{
  "stem": "deep",
  "precondition_frequency": 32,
  "steps": 10000,
  "weight_decay": 0.03
}
Rows from block 5, named by matrix and row number. Rows with one number belong to one channel. Each number is 128 + 32 x the weight over its row's rms, rounded and kept within 0 to 255. All counts start at 0. Numbers have three digits each. After the name is the row's rms in percent of the matrix's.
# convs0: first 3x3 conv (model.blocks.5.convs.0.weight, 192x192x3x3), inputs 18-26, a 3x3 kernel for each
# convs1: second 3x3 conv (model.blocks.5.convs.1.weight, 192x192x3x3, transposed), outputs 18-26, a 3x3 kernel for each
convs0.33 095:104128128201128121118084128112132128128118176081128097088128155161128166106122169128153099166127139079161091118142128128175128086093136131084159128128059150091099126075164131093155128149057143156143128118095107105176174118160118115108169088082
convs1.33 104:108128111134128128169128102105141212128096102128128128121187079116134086129186128134128128121112067147133128128094128059132124069145173177163088119117179131152128111128150176135187084128026128109107181112128072160187090128128128123066049173102
convs0.34 111:128128236099108128128128167139125093135105128132056107128153128120143070131107135115120128118128128128118139128113134139128128206162117126188149090128128177160123167101128147103086128193128165163128061128128126100136121104168159199128118077106
convs1.34 113:128174128084102128176097128096092184187094155172101155113044128140137104074114079118148079134098139128133125150128128121166125073145128228101165184142161140106146128097087140128128094128128080153167075128186144124128065096097173170166128130205
convs0.35 100:187144096172128156127092128118173173162152128190128088128166153128128128165156063128137077128143114100128194168104099115167133120128193112128128087153177128091128128166110125097085122128128128188128094128117091128128102104119128086116154123159
convs1.35 095:128139128128110128093128128128142035128128087111167153135128081107137128111067072126128126164059185128182128161178134128128135128153104176122131128128117109079178128110209108128093156157141128061170128102071156135084076128128159128128075128164
convs0.36 096:128154154105160128128128136128128161118154128128092128142133130132132138140139128078170128096131143128145128154172084141084129086118128089170180162107081213128128122128128099142098128128164154128128112128128128129133080128128063136106171088132
convs1.36 100:128119083141161128128114128120058118124128128128128164117105158128191056167125128128128125128152139141101180128150128128123122114128110128176128128111051080073097128137085117140107088144089128128148128079128124128154128145128128128184147186144
convs0.37 105:142115133171128158128128127165128121086128076119128064117048099128128156128078152171063125094075097128086143134069137145162128151119229138128151053145128154174156100126139131138083128128149052137129128192095089137151156128076108128128128165128
convs1.37 102:149128143100124137128121128128115148128128143109182128128128155124208128128143128195128197128148128128167122084145074128128156099091116128140152149087128128128060188128109128066128128117128098119114130112130126070147062128109159153101095162128
convs0.38 099:114095112142208117114093157128104084128122128128110133128071138073239119172128128128068084128077138178100096098128177127107101092177128051128127124128172128127135125128128108165128141128082083138122126128119185078133182128128055093128144255208
convs1.38 105:167128079101082128128153128116128079107134165128180172128128128095154101128128075158071123128164119128128115105128112128170128086128128095128129104185128128071085120124164128095106115152130128140128136125128099127087128146092128128152128128078
convs0.39 102:168134130128128119171070128128128128128038128128128137128166133128129128079128128112165149143160173139106128128128128177128134142129128128162128134048098128141106128093128128021158121128168128128100078046090197106138128019098128055128084116128
convs1.39 104:116102118128163120128128119082140128163160075142054147123154128128116118128129165144128161128085098071128148155163057111148174124159067128191164150199164128080190128118185128089104059221006105128158159128074145124096128132177128171099128174118
convs0.40 095:128128078128122128128111128149069151223128128128073097120184062169161128128129142128158128140084146097164122177128178123173115113177054080142128128086204180149128128065142185119144136125194097049102133183078074161192122088049128159127120128102
convs1.40 093:128141128128148092128128123106166064175146115185144132155111122133111128072075101055116128153128128128128070128078152140140139148128192128085128144128128085138069169145088128128128128068130162133153128128106128128112124113113139051128140128165
convs0.41 094:147194128153104109080116127128128128137179128176099084001149100105191144164128130131121100128255128187037128128128093126048128116146180089128114082128095121140132165162128170127135172128083128128128114094089128172177086096189128188085127149132
convs1.41 100:213108128086167125128027166160128112132097127166128128119082177128105128243128036118240050067157140128085167211071080114126135096184187128111101134121150124128128153128128219128128114133128156128081104176128189159128148128128130098103138070160
convs0.42 097:139128149088114128128128111104126140128128128093181086065137086131071164132122172126133112107105179074128129084115149128128124102113128144093078111144128116128155166125064188128115128156121128128089130196128128152128128099167203153119061080174
convs1.42 098:181120128127128162128128125146133128128128103149128129128095079128121147232211021128128193128079156137151141131055155122128128128107120086120149161132128129162128108128128107128066155138112138142120122128128102094128144099132165128112107096129
convs0.43 104:139090128135117091177091241137129152166128128141161097077193171143132106175082157128111137128137073081131160128111127142128165128162056145146128138112107085153126167128139112128161139128166128128117123000128128128128119115128117109143144192128
convs1.43 100:128095114114145150148128128077082181176128128156102058146154191128128128128161124089193108123128163128128149128128128199152128128128144128148128128128090104128081125128119172128128128128128109138128133124130086128128108156148091128108159128123
convs0.44 098:128128193144118056111146139128128128128128126123211128129159095072157069178128114126128097138128078130128159158138142129096099086119100128128086128101103128110133137130128122098105139128181077130117128103148130197128128110129136070092178151128
convs1.44 092:128128128160097125114176113068115128010128216081179106095164075128169140135107087132122114112188128177075115129128129111128150127096165127119165128041124078212147128147107128128139102124095181104128095136152081128108117128126123175125136158211
convs0.45 095:155188141132166144151128128056080188122147123157093128128146167128109147106128143103086128128150106138151128128128177178128070169124128118148128127136128147131148128115140103096084160129128108117105132130117102098148160000095128192149149132128
convs1.45 094:128128116090128111089128158163143140129128128128078162198171090128102062150128062144092128137114108102128128128117128122135134129156141128097128141131138102091121128168103058210120123128128113128166085051084153146079086161190136128158122041128
convs0.46 095:226128128128163057128181139082128101144128128124085220081111133150125091128101087196130106174077135105198076128126123128122128090147117153086114128110136128128148102128087140141123122112128182018128121001207080006215091128118128128128128154112
convs1.46 104:128128178107128128152128128149158097170186128178051128094110090128172255128138128095127128111156077079108158115124128179092177128126101138128128128128161103128113117164167128128128206128126128128193142128153217128121101101116128093128073113066
convs0.47 111:077125150128165106128115130179128151138149125128134184137163128056128128152094093128091151150128128127128062128128085160128128164128123128060128129141133161128112099128128128095157128128128124044232053119195139076128128145132100159052140147138
convs1.47 118:207120113148101128128069128136093128149127107121120138166134164207164108146128128183058128134128159150121120114153128118128177128089128087183212120128145081108124128196128107147145107111159128113056163084051128113082128208128128187124094152110
convs0.48 112:128070128161128101157167148172123124128128115139118168112168095128117140134042130125128126104122128171154128131147095161128128128106152128166128128123109053111128139132164083191103120119128138128156095209128128073067088147080064128128171203091
convs1.48 099:133227067128151098154114085137134139110119137090128143128070083096179134166152120155128131128171094128202128099132128128128113128191115151151212147127090165128128131128156216100131096226199128128109093149128119128116128116120087154070165162149
convs0.49 092:128150169077128128128128128128041071128101129118128146128128145142128098098092127128208114158128067128128128128124124202023171186128128122128135182105102122140128128150128126094128128096054149128134128128119110069143163101128130138128126150169
convs1.49 095:167067143125128109153128128158128090144128146128161120164101128126147077128128129108068127102128128063122180116109128128057173128128128128108098139147137102091128128125042152128077183093089087088134082086124128165128083128119089155151128121128
convs0.50 091:128128128110131094128093128154124107193138091113128128128083128229080185102128128112189110088128165147122140123059128117099150186154128130128081207125105185176197152145092066128149133087131081164170121142128069128128138153060110152128129117181
convs1.50 100:087128131148161128129128128118128128125131072101096128107077105162128095118066224128128128121124135165113128113147134126128069124128083093108072072155108107172119128109102155105128137152128143128145128122137128128179128076128176112128000121117
convs0.51 098:173136133128128169128128128128128175128128128128083128128128125122148128121180141180091128103128134083128096176129128128177101128128128128111106150128128105157117159117156148158159132146128143116128137197142094102085124213092109121129122072128
convs1.51 095:128160128109178169139169130057127192128128128096058045128056123128128128162113128157128120150059128068162128128128118128077155202156128118188128192085116131128135145128128128128110218092128128128043190127128124128128169175115151128128091044097
convs0.52 104:128128100193102077190128139146095111128053173144099128128133155124128141128087128128083056128094128104128128119125128128119160128128162128082128148128112128128124128140128139140128113187143123067121128089104124128155192089057124125128156122128
convs1.52 106:156203105151089172128128130128116158142128103128128128136128207114136156128128133128091188083106128068178128128116105128128121173080065094128174050159128128136224120125128158130147128125128128128178165128232110102142128128137161078160113164128
convs0.53 098:232128109128128133227128061126128102102137092083177047089137156121128128128128123085128134150128134132110098104129113093128128224155196186128081128128102128138109205128128091128099174125186000152128130199106010128128128144128218128128128128137
convs1.53 097:111133128128128100128113056128168141112122217128146128114176051085095128144077164128108120197125128057128128056114128128131129128128125150149128105114088110053146077128139130108180213128128128079128105013092070129128101122068128128128156117128
convs0.54 090:090147128108122128088115131142152128128168140073128069128128179134118112100128107147226177128144128130128187122159199089128149167128140127128143156128128105128128128128128134163181099088191128151128128128136106170128135119230128118128128128128
convs1.54 087:128156128123131128109101080172179204142140142089081128074128107128112097137128128128128149153213147068124106128128173136085151151150128096128072141128133110174142071052128108166150145189128126128141128128085128132128128147085110128128128128128
convs0.55 104:091128146103117101128213128165128128172128132177128094186123116079096147128128084180128103078128128092085128128168101123138174154125179128094089128128077128044083135107128128128128137170144220057135124125130128128128185069162128128181105110101
convs1.55 099:211110101168128118105090201096095125143132129100091093148128103101123069106123128138124041128128097108217128080128107128191101139051100149127144116128103121143150127128089128188116128205077073156126149128119090128076128153156128153203128121128
convs0.56 093:128128128102157128128128180123061128151169079098128128138157161075133128128118138102128175059092123217168064195154131151207128196128200125128128128158119168128085147188146187099086082111128128185157158093171128128133128128128129159128058111128
convs1.56 090:132128128111128144128128147142142162128128128118125128159095128110128143130128042127124022145181091160047128148131128111148128124156128028025148128116143128073089192167128087148181128052092154171151144128128128157141179128065147128169131183082
convs0.57 098:051128128128097128128057128128103093154162128132128145128151128103102068162144090128128128081108128128082128128128135128080128099134092109128192141162128137143084128128153092079119143151128098128128063128128157128121128107066128118170125128157
convs1.57 096:121128106060128077121128129175128128088128128130151128128035128166177112146089071128128128125097128167128128155128128160128128180153128128101097108137081088128169128116184128093128111128153116128128148128128120128128081094128177226128128234128
convs0.58 098:163128069137159128132128183118120119030176154155128084128128128164143128101150107128143128149128128133100103192143152104128128131128067138125093113114167153100128128097132071103128162094083123128165111084136141148128128133128075104106153128113
convs1.58 104:138128098128100196109128128135184092128094136114104197083128133176164128128103128114152134146128128129158128092163116128094117094095114128128098193166128070110092112117117175117128043128172165178082103128163131128165140128128114109091093140163
convs0.59 103:107128104183131105073161128150108121128128128128128128138119112170092128110156128128128128108128086128128190102179130149129126199106122128128066128132128128136165115123136137193095172128128128144128080107187095142172083128158128080116093096112
convs1.59 103:128117136128083043127128170128149134086184092128188128158166111128128128128128178060112095098128128128143104143161128128116149104092085154206152128128128091105128128128128177138116144128183128128165022102128128128156129172128128085128099193151
convs0.60 099:093176137104078128128205128092207128128128128100215086128128128115130148159172136128143068116128141129138111076061128128128135157128128128122096130122104215017088128128164128154128077146176108128154125228128086042137194128111128097128182134034
convs1.60 100:128128169079128148128169128138128128119151179176143128089128164128148106105117128110120128111128128153148128091100128102106137128127128237182128128128112128195128128135128107136135078128180123196127104146189123177107079133107142100128128128169
convs0.61 092:134070144140163128143102128128128128128128082128084060101099096128121128128107187130128128128063128128136181128128182099142132083253128206128152128186188128226152128128128113102149149128128082061128120129182099128153091169127158075129105106179
convs1.61 099:128120125116096128104128133069128155128115124128093128105100151128160068128159128113191188134081140120128110185128164085091172153083077133019065113107128144128128235128128128140134089128128156108057086128128097128143128136128121173051184066119
convs0.62 103:153128114128128158114074128114153109063111060128128128080128170161135162128080167019147151128071167108128106128128141128112134179086086099128146128085112159128128128057128128130128092128128056159142042128084045137128155088128177082111080111128
convs1.62 105:125138123170159143128152121121164145128154134096142128185114128095128067135146086182129109132065128195128128119168119128128107106128128062128076128096128121062110128128128122128074128128128150186128157178138128150109148182096164136097105172137
convs0.63 104:166128128144141148163082128117128094127128141156115116132103125128161127128148162097207090128128204128128135100124128199128128128129255158107086128201142128128135087136187128203139137128139145128128204200110128128064128128115114077226181128104
convs1.63 100:161128163099101163190132103128108128104127148128128073128128163128128128069150170135128143126137128143043143177168039152128128128122128119116121128128118179184061130116162128128128116128132119128148140091111128128128128128102141162108168105114
convs0.64 097:124183128082151128159059109094168085128128081091059128104117199128216059128128128167128127128126158138128128078110153120116128128142138077083157199093128128188165114128128124126128106088128128087151143128143128128087128092137130101128152128095
convs1.64 094:150073121146167136128136118128128128139207156171128170173154073090109126105128153201111161128167078112128107128128106113133125128067137122128076128107140128128128128162128157128096190072098122125128085122128100128093109201147149130128094128051
convs0.65 107:128139128128135102077144127143142128104126121147094128128161123142128163117128097127201128141074210036115111134128157115143068160137128147088107128149148128144117128128123128207127143068128172128067130115113111128136128176121146128153099119126
convs1.65 105:128059145196072125128152132108162180104147133077128192136128151088077130053091128128105205146141099128128128133156170223128150128128128172128128160172212093109128126108080128111122151128133062128163128128153051112128168128130130073128128142147
convs0.66 101:128095132120145122153059123134153114112128128128127128047172123071061128104196128176128128128136128105116130145122128098102224044128083126102149121122181127107137104120166160144116107136128137246086128128128184128084125108148199078234119104144
convs1.66 104:128145174128128150128203128126128154057128128128067123128133128111128126128116128134086128116135123160130144131131161068160170123104171174128146089128165156136096128134128065147128104128128128105127148082128157128103091146128182099118166128151
convs0.67 103:186113070152091128138172196128169172100174128145205128021101156128120137102088092102156128113060103128107128128107103104160118128212092064128108207156116128137116146095152128153116132111053034121105153128109103141163128178112107105118172165104
convs1.67 107:123122128113185152187160119109118062128106134161131142128128030068070104150128174128128177158168096192128091192093128079128128128118128167059076128117191065128169129148187128128117218141128128073128128128128128117193115153128093065095128213130
convs0.68 095:162133199128138128202156128090136096143136170074183126161128135167170077128128176086128108091128137162128153128128128128105136102125142128086140122137147128082145128231139119150147128090128128128133128143215143128128189113116132140186128128128
convs1.68 094:193108151128104128113135136090128128128128150110111119128144146172155128083128143084128094121184141128128128128128066180111087128128139076167128128108109055158156105102128117128167128171106134157128128122128141128092187128138099145134162128128
convs0.69 101:128167088182128134198046076127085128118128190128110132107147082128128109042106117119128190130120128093084145131140097128128128152083128157128086116099132128083079128128158106175128078080076128078194161063190128096158007221176162128112128128128
convs1.69 099:077121128131128115156124128162082134128116158115123135128128128128130139107131140128101128128077099128147128213105152128128197101148123141197170102097128128128121164128158079128128128128153128088121128159112129133192048097129093128123128141128
convs0.70 101:184152128112128107114128129119139128131177090089100128128132128128116128128124181144187095150120162128128115134128098120082128141141128106160114128112128128157128128163138128145082131073086105128041099095075083122128133128109128128123129128100
convs1.70 105:128099128111128128155089109080128120157128133090167134128138139103142128162096106163128084107128128134100140135087128128128098128139128098060148184163176175126128146128128054128138128115117128128099084171161135132128105062103128128152072128077
convs0.71 101:128123114190128122185128134150090134149110128128139105177113128128128128052133128151072182128157125103167181146093128145083136122104087096073128081123093218146152128185135165119075193078086136117128128182097128168104128148136108165130182156136
convs1.71 101:131141076128142110184095128128117094102128135128122093184131124152126128061128193195128128128072128177128128128108165139128118128178044128128074126136130124128128186093048154153185128140148140104222159108100128201160128177128078136087128164128
convs0.72 101:092128077128117119118128128117142128083118190128153137128128114070128071128178181183111146092156179165128130128128110103128128128147163170128128128109128128117128102189110094128145128128162206078128128102128128074160127143128154202161152133161
convs1.72 102:117128128153191086040049128118128076128059255128079140074128125135061069161104180128131066104129126128154187128128175180128084128071096041128128128128061128128129128128128118124117183128103155169128165099059081128128121128146095098128154056088
convs0.73 105:144128148128126140128128128169162150128094137148099063138095079104128125128155142156128134161065134104081127128128128192187128119035178080134128096128128152091131128093164084128153135128128080103162106139128128120128126084132084075092082091111
convs1.73 109:128128064065158142128172137108124085128114196111166112131176128128135152136122062048154128106142128136105094128126149160143106128128172174123128128128139067129187174128139117137101073128128138139144178114128131139121128102097128212128151051096
convs0.74 096:104112128105056162128048128152068080128128128144128161062178170118151128069128177105176104123128107128128123135128073084105133069065161128130128139147128091128128177186216137128174160150128128157128100151128126254128065085100137166147156128118
convs1.74 093:128188126099056128143128128090184128128125101195211146121196128128083189094065170161132128129135124213118144128151131110128147103128120174128114128141162145098128094123154052128135062150111142128132128112095087078128126135139087128155131087128
convs0.75 101:086120128160064140128109128128135128128126128128128149128128128196147128116128118133128128140152157074110157099060150141148033156128128088199128070176132128071140128160154128128128112128089158128127103115180098152128118089103137128121128136106
convs1.75 097:128216160094121111133024134128131114101128072125124128128118149134128161144128128162119153175143100086124117128128136138128106095160114124152202044105107059057128107128081128128149128128147128128110128125168139164103128128136147114128113103128
convs0.76 093:108163049131113085113128138121142128109130138128060158191044134128128128128202108044147156139128056128128081179130153155128176140128128075139128079120142160101131076180102183128092181076113111110113142164128098079104111167124135104085131128107
convs1.76 092:146125162128128102171141143102084079128209128091141176102100160128128128180130063125128128132128128091097128132177130152128128107128135128128100096109133079128179212184128098056126100144128169128117128115080128152128128128124174147146195128182
convs0.77 107:128090089151145138148128124143136157142128128165121128127136158105166172128128128197121071148149122128079128169157115102171114128128132128177128125128128129128141143097114152104128128128099129128080218128122128095060128128128111122116135092128
convs1.77 101:100072119128131128098146135104128137097120115128128128114107141083135103122099153122128165128115153103128114123128108168090152144139168094128129147138116128221177115198121146113111157169117128125167156128105133128128054152156117184128142126158
convs0.78 099:128156161175166137144126100128178141128128086117129170091137142159128148121035101163110128128128145128128073128168151128142098128128128128131128135132156104128154198103113104128147093128134128155128133192128128065128172128161090128098181128131
convs1.78 101:128157128128104128132129128128184053148172136138175079126128128128166064178138128177128056096132128139128093173142137128139128128192128118128047128128022202147104130115190128101105118100177118142128116131148118201061066124119128091124128126128
convs0.79 102:158103153103128087128124169135108113176115128124109103194128107112128141128129115071088160114105128055146128110111166128153138165158134172128128128122094149128065099144128126128073170132128157089117120075128156128128110123057138128067175128067
convs1.79 094:198128187167128102135128061152108153186130141169118092088076151082128128117128140128128102127079100084183174195128128121174094118128128128128115129152128093078052132128128128128128128076133168128149110150173128140169154098168156144117234141145
convs0.80 092:087195128103106128092137138128128128128184112084150119128087121128128076145128159084155154184109132082168140189080128148128128112128127093166119088128128155218091128128126073151119149106102128134149143074153177128036128072128174128186177089128
convs1.80 105:051181128169070190128139128144128168100119159102157124070128128164155117128128161132128173164143128114128147128124098045147118112092128181075178116129232162128115117128128168141106128128170128123128097156128140128226087063143072128114077122069
convs0.81 094:164128204128128150113195099128128123128128128128090076134160095177111103128105140128148128100128156214128142170128126109106093145128142133128134074127120124143128090106161112043128128109113123128107146135129201128128184059141182138128129128163
convs1.81 097:164128151128104068128101127056128122128128123140196069123129183077128255082014104107148166110099128128164055128126128091165097128066128158155132110128096128104120129128128188184168146128151087131121128147123128115114114122154127176128200132128
convs0.82 105:128054084119181201128162106128128128181128128106142129161095124128128118139166128128124143122146128113077107149082128146130150128128128128092099161186128058109125117128128128055080179128090128073042133179128106128165128127148099125077168148128
convs1.82 106:096087173128125128128128128111170128100128077178128185129121076128128148128150121128164099128147140136128128128141177103128136103170115128111123187184081136096113142078163123100128096128142155128125095095163181122193128064128092131155132148137
convs0.83 097:116128128085128174119158107145122128079128178112141205075089098112095068128081100099181145122172154072128142128139128071138069128126128102070078182128128128164090217128103172123255070128128128064104143128058093115128116163074197128128128117115
convs1.83 094:128042215199055133083128152083128100119109222128138179094128123175128179095069082103130128140093128128128124128128135106153128124125013155130057138127113128077128096144112076073128157182128128133145129132128166154081213128159150116122128128128
convs0.84 091:128082153145142128167120128128128128128119187176122106114188162184145058128176195116110203120138159167082048181150134048128091128166128128112092156160220112128128186104092128134167132200104105091128069121069112075128122135128074067132050094128
convs1.84 093:178133108105087063128077155096128161178135161132117159143097112095117145137128144062103128165153115019128128096125049164095128128066112114131122104154096165128128180113128083064157128056086084092142114111121141144128128186058136126103121128145
convs0.85 098:128128162080152169146132160128168126128128136068188088146187063128101086175167128092176114122128094117128191128128117135161100172057201128100126036174128171069128177128122115111110128162150128043128090128103128128106097128107128125145145133163
convs1.85 099:132128042128142155203159141170128128149066128128128128065151125143099173185056102040134128141111122128078120128177075144103164106167140128127087095123128054128122128098128117128128128139128090075103145128070161128104127106201101089149066186128
convs0.86 094:089164096128128164105128128087141136128128128188088146149071128146128128172203128059128085135128214201061128124128134082134094194162094167128141172174140142167146103146128128103090138128175128128175208131155128130164152105128128128192121150175
convs1.86 096:116128205128128128103101128116156128128128128128139182135103085093104144128106128128186082128128128192128195128146128179128128186128141161106069070065093159139138057128092128182058142159094122112128175136094108128128151165115129140086152121143
convs0.87 093:183099128128072126128109114128128128123160124200128113101097128113128128128128128056135128106128145178128139128063114174039099130159117149128128176128128128051128113156128092128156104118128085128128077127168109128226128176135128092140139166192
convs1.87 087:130139138094079128140128166128154100175101098128114062128182094105128124106177229165138059213122084154162151128123142128170157087130187164138172128128128167128119128168128128128128128125128091144128116128132128115101146105120128128119097151139
convs0.88 094:124099142085146133128128135083088087136128155128210180093128128128128134128180128128158112128120128137187084110128103135122128152158169058146182095140166135128151111149145068128141112139042128144076109128149114128121128128149147128180123175184
convs1.88 095:091129128166139128128150136128128128128131134128198165107177167078148128137128153109128128180180028088120148078179128113082128119094128117135085062128176060128157179117105131124147133069135090143084131128134106128128129135189102125163099128084
convs0.89 100:149181128128128128158178134128162157128139128096128128123128201107068107128128140128126128128125156128084139110122128185095127143113170067137175097128148142148128128166152132128128117209255110126174128128128128135096128128119116192128151129102
convs1.89 095:081032128128182128146123128128109189120128146072137127080105137120136142145128040094128107128128177128175086137128128110128123169117118128128162077128128101098128086086128128128128139117134148087128080192057098128128082093128161113110099054187
convs0.90 101:128128148082030128128128170103128091123166128128122255128126141089078118165182103128158071114129128101088128124133166208073133157128095128070101128080128192101158128095164068128097071138128166044128130118128174098115171121158128126128088123110
convs1.90 095:131112128128121174128127182128132158079108128119128128167153075134128149092084122105174178143128172207128083062128158081111075116192128128160145146174128098072068136128167123058163128142130113158128113128089142114031161128134147140157147156081
convs0.91 105:128102159128186128129139185128134128180128197094122167153132132173100132118128120137116128152123113110168128108109128067117128128125128207153128202133120120128128128128128117161068163128125148109178180042209128074165132128223129128106129150164
convs1.91 098:138114128115085126139142128233173228120077152161111182116073128097169177170128099180128154128128128160128151112078119133128128177128128128140096092128129090128128128128128168168090112162123156126059128128106128128128128129128128162147138108128
convs0.92 104:127088112188128128173118122117062151156055128104127145124148128102128117116128083093116136128128083128128098128120196133158137098158128096092075128128094128170068128128128128128128118128125255098074229128076208087137191122117132128128143128119
convs1.92 105:144080128124066128128128128140119128128130128128138183123128128171179128156139128128042139128191128154075169156125061128128109047144083140054128128128070158128128128167128163100128128102182167128037138096071125112115128181064172193123119128122
convs0.93 097:128128128128102089116128098124132128191179100125212102211160122097144137101088083128071196128148051114091130104151138127128121115128196128134156128138177166128125128128128146097119128233109106120127128137107128098127139128155121164083118144128
convs1.93 085:156128196128131128110107137095042128117125077128123137136150140128225128109122132149130128128128128153128128154058126128115171106085045203128128128128092128119086079096131128129137092081128128128102128124144128110141193158190171202137156128128
convs0.94 100:141201167128126128100128128151120175128128176094139180102128128174185143112127128128118107072098175135128098128202128149128128128128103119128128181069106097157179155128128168122128085126102122119128194128168104075164186133128141105128128179118
convs1.94 099:138114107194128102107128128158128128069128193128151128061128124143106128184128131105098131092128128193128128062128181128128104128148118090128114128128088128097106157128128158128132166111128122104209128108170067145173117085105144205128106146128
convs0.95 100:130096108128129134204137136128155157128099128070178128116167128105128116128128117128028200135222096126074063079128110195061146140128089129180139142153128053128128128128149128109114148124107143153083212140219124182128170128109130099152133128128
convs1.95 104:115128080113153128107145128128159080147128150166070128122180142126056126066124128170145128119124155177171128149118116103128128094149092087100128213128096146086128183088081081172128108128128123128166128130119121077098083132104117128081154122082
convs0.96 102:130149128159110128112148133094070167173098089128068092163144120107128128116128092131056128133128071102090155155069243114128191184141128070128187189133128128139128128109111127128113100066198128163128051128173128117128121086136086128154164079110
convs1.96 097:128168166141174034053128128181124057084133094142131079153155099128230090142058131120104130118128162173152129128123112057125132145119181128106151128146128113128118192098134128130128156195088122096102132128151152086135132151136128128113056137128
convs0.97 100:209128128097134070115166128128160128176136128151128128128128142126168156128138128140128219123128118090099116152128128167128106139093056083128128115172133128130092139099154128128116079173128076153106098181059128095159128063053181128066124108110
convs1.97 101:128112096181221149127115175112116131128095103128156156147139173111074116067128089170133204109166117093128154128172128120095168128061139171131164178105101128128112114146144160122128039128128128178190100128080128128114145090138128080140155134068
convs0.98 116:128170122128128128110064128082082173128161125172125080132119182126101128164092080074078132173124128128128128111111128086133128128166128128162128133075139109081128162137128128128155089145172128128154105128075040128128101110141128174128109128090
convs1.98 107:110061144128138128173120132117081144128075130129128128128130133153127128090128107112128128156186102174100128121081094128161114128103158142211160135230210128128140128128126130128139114101128100075128111121082109128128132107128164129128144128128
convs0.99 096:210159128126141104038128128128128137128082101110103128128128154186128141127124081129128128129122104065122075128132127090199166159135161074128101128145128096128121128154153167139158114099128159209128122113105128144201086068160128111092166159175
convs1.99 094:114128154128086187162063147128129173146081179168133128128145151096127100128128108123120145115191215210128054124153128172102133083107128165086119148075128104128117128128157128092110128165128163117041120128089125106076142177128122154128132128085
convs0.100 095:190128190128152128128174150128128230045173128085094128104163098052121153128128128129107128118128155123082160079128128051181128128130157137131103163144121039120128147060128128128162143106123128203128125176101111212128089126199130128102138099156
convs1.100 094:132100174082128052137128110196128172144111139128128095200097128095167088171128143164113128043128167128121109109122128128128060109128088146162128169128128070033146169128128145070128142128128128084112128102200136128100115111128104140140121150129
convs0.101 092:128128136107128169128146121162128078151137128162128160115115134111062128087114145146178128165183114132141128136128123178161128124121076128128128128128178170098128128146110128128078133184128210128090035128128133175064134173132176128128151097140
convs1.101 100:108150135122128024114166164129153132133155059128117128134193091170099118128128111128138123161128142130129138134142128120128128083174151128182225151128057128034106076192130181145112095121169074062141039092162128128038079088092150152155128076128
convs0.102 099:128128137128095112119099149119128120128032093128092101098162128128140128128105128086063140107128128131128128069128128128131128128156143109093101117211128088103106090114123128110146128151134078128050128203130106130064156205163204128174148128129
convs1.102 097:130128128114165097141131128128135093125073146135110086095108157128100131112148135128142184067155116078091200131138120157127128128073128025123089074176128128128096128123110182128128164128128199149128128128117140144115193163128136212200089128171
convs0.103 096:121053175128147128117117128126148128124105148129066128128128161128154115154141118170128123128174108128128166150108148107165128160128128118128128104128205128128122128153128128073146128138123128080179114110128128064128128101128161128128128163098
convs1.103 094:103128174128128128063128201096136128128128128095127082128105080128128145128102128175110128121128117096187128128087140153173203157150128128087085105143128178117216128100154128128069119109128117118146169124128168128128155108109145128092118129127
convs0.104 102:093128130189132136110128124127128119150126115146167172155148092063128128128119128128134128128133110142128122128085168067121080082106103153128128128126100128153168124129128135128128119128097128229128158128129145128096091215128183161011093128128
convs1.104 108:167128118130128081094123152150128101102128099122153138084130081042128182180128119153153153139079100128128119099128187128093111124128128059128139128177166125137088107162080181128102128123118128201115161128144103128144154134128132150122077075174
convs0.105 103:090164079110128164110133074088076128153113157135094112154128091162128124076128128128128151099077148169128130150193128072088145128086128131091128130129157105128159139128097128102148097128127128128096147147146128128157128128101055208141183111175
convs1.105 103:168143117115158128128087126105128128076117153128145133197110120066105128046192105115128106130128122128084153128128089104166153176128128113178188123111128056153168128064128185147128128178172123217090142159128115135128139131128186128104128157128
convs0.106 090:108065213098081047154202128066128160128114125128155129172179040051128163128152128157119128166075128118128161107190150128163106164119177102107167128190149128128168135121177213128128049128128177073077082155128214139056128115143185128123128136117
convs1.106 099:164104128079128173112136134073116168128127128132128133122128128128095128147145128128128084121144128121126195128094127128128128059128154127128091128128128156128128116128076123110129105088135103081112115122130128213130128168142128188120064119022
convs0.107 101:113128165116099156128128128113128140150086216128055128146124146135141125128222116200128128101128114128160097119181153097119143140150128157152157128128150113126136128080149163128110128128146128087090134092128140170103068123128164167128128090087
convs1.107 103:092133161116128128096106170128173140128128132128128085189128152128069128121135128128121111079132128128128177124200074128128145130080094100172128125131152049085096128129109146131128163114128166102128144061177102166128128102128139128067175073078
convs0.108 090:115128129095054122109116135128029126171124128128189044128128138102165091076128207120130128128128159128204128128128128136128128142128130104087128092094173128141128131128128161128128128116128128163058128165112158183047162126217128128185128128145
convs1.108 097:133131128124113128158158085142128128061128140073182063111167123132128128141109052104100128133128143128128205095210139091122187184127180128105191128128157121128192128072128082128189128121113138111156172101128170077128157153148109140116043160073
convs0.109 098:143128082183128128128080106128224110162079178128063103131040128128134128085128128150033128164068128108128142123128137128128128126232024128128128110139128185112113101145151128099150129128062187128128141128199072128079123128123175113174085179115
convs1.109 113:128126101173094108128128090134106082128128128103113086156156153099098221128123136128159128131132125161186126116142076128128110128128138114128142119160128111078159179110117163175126128128128114108175125128144094180181141128129143102100128069139
convs0.110 095:128116163128068078196128195082128061134203081159171140128128128113128100128102128106160097150126075113128096128173089190080200128128166128128139142106117108090155082128083128128128079140135128128128128024128128091140101128184127140128174128177
convs1.110 100:082128128141069065122168138122128052158138128128152128154114140148177170128093102128154139220128118132128105062110128127121093174128207128128149100109128023138166121055128136104128128150142128097128128133128155171128142128089160128128049180104
convs0.111 097:108128128188164190152214183069126110128079128128128103089066144088107128143135148089128128151128128143128128113128144168068086182177093128128058128182089125128099101102128114128089158076096128129128108128128181128101118140127208128128062199121
convs1.111 098:128128134085125101128119106127088062216128116128081171089104128158198118128128128168128048176140128118175132128128110105104149128100164128085090186128129128190076134160153134152164133040128140166065137138132090128165161051134128158128145053112
convs0.112 099:128109128101133069140115103128128128149147133166128128085097151128116057119131127128128141131088128059157128128040124204103114128113128128128128149151177091172128136123098128092092076182129176128125202136128143234209128080064128235128128145128
convs1.112 101:127111128128089143113199109169131171128095128128144128109149128117128169152118138118128179128131117122128131128128150128126128177128146129128089123156071172090135084128127143133123135107066054171125129128109118135080139161115088060128082140134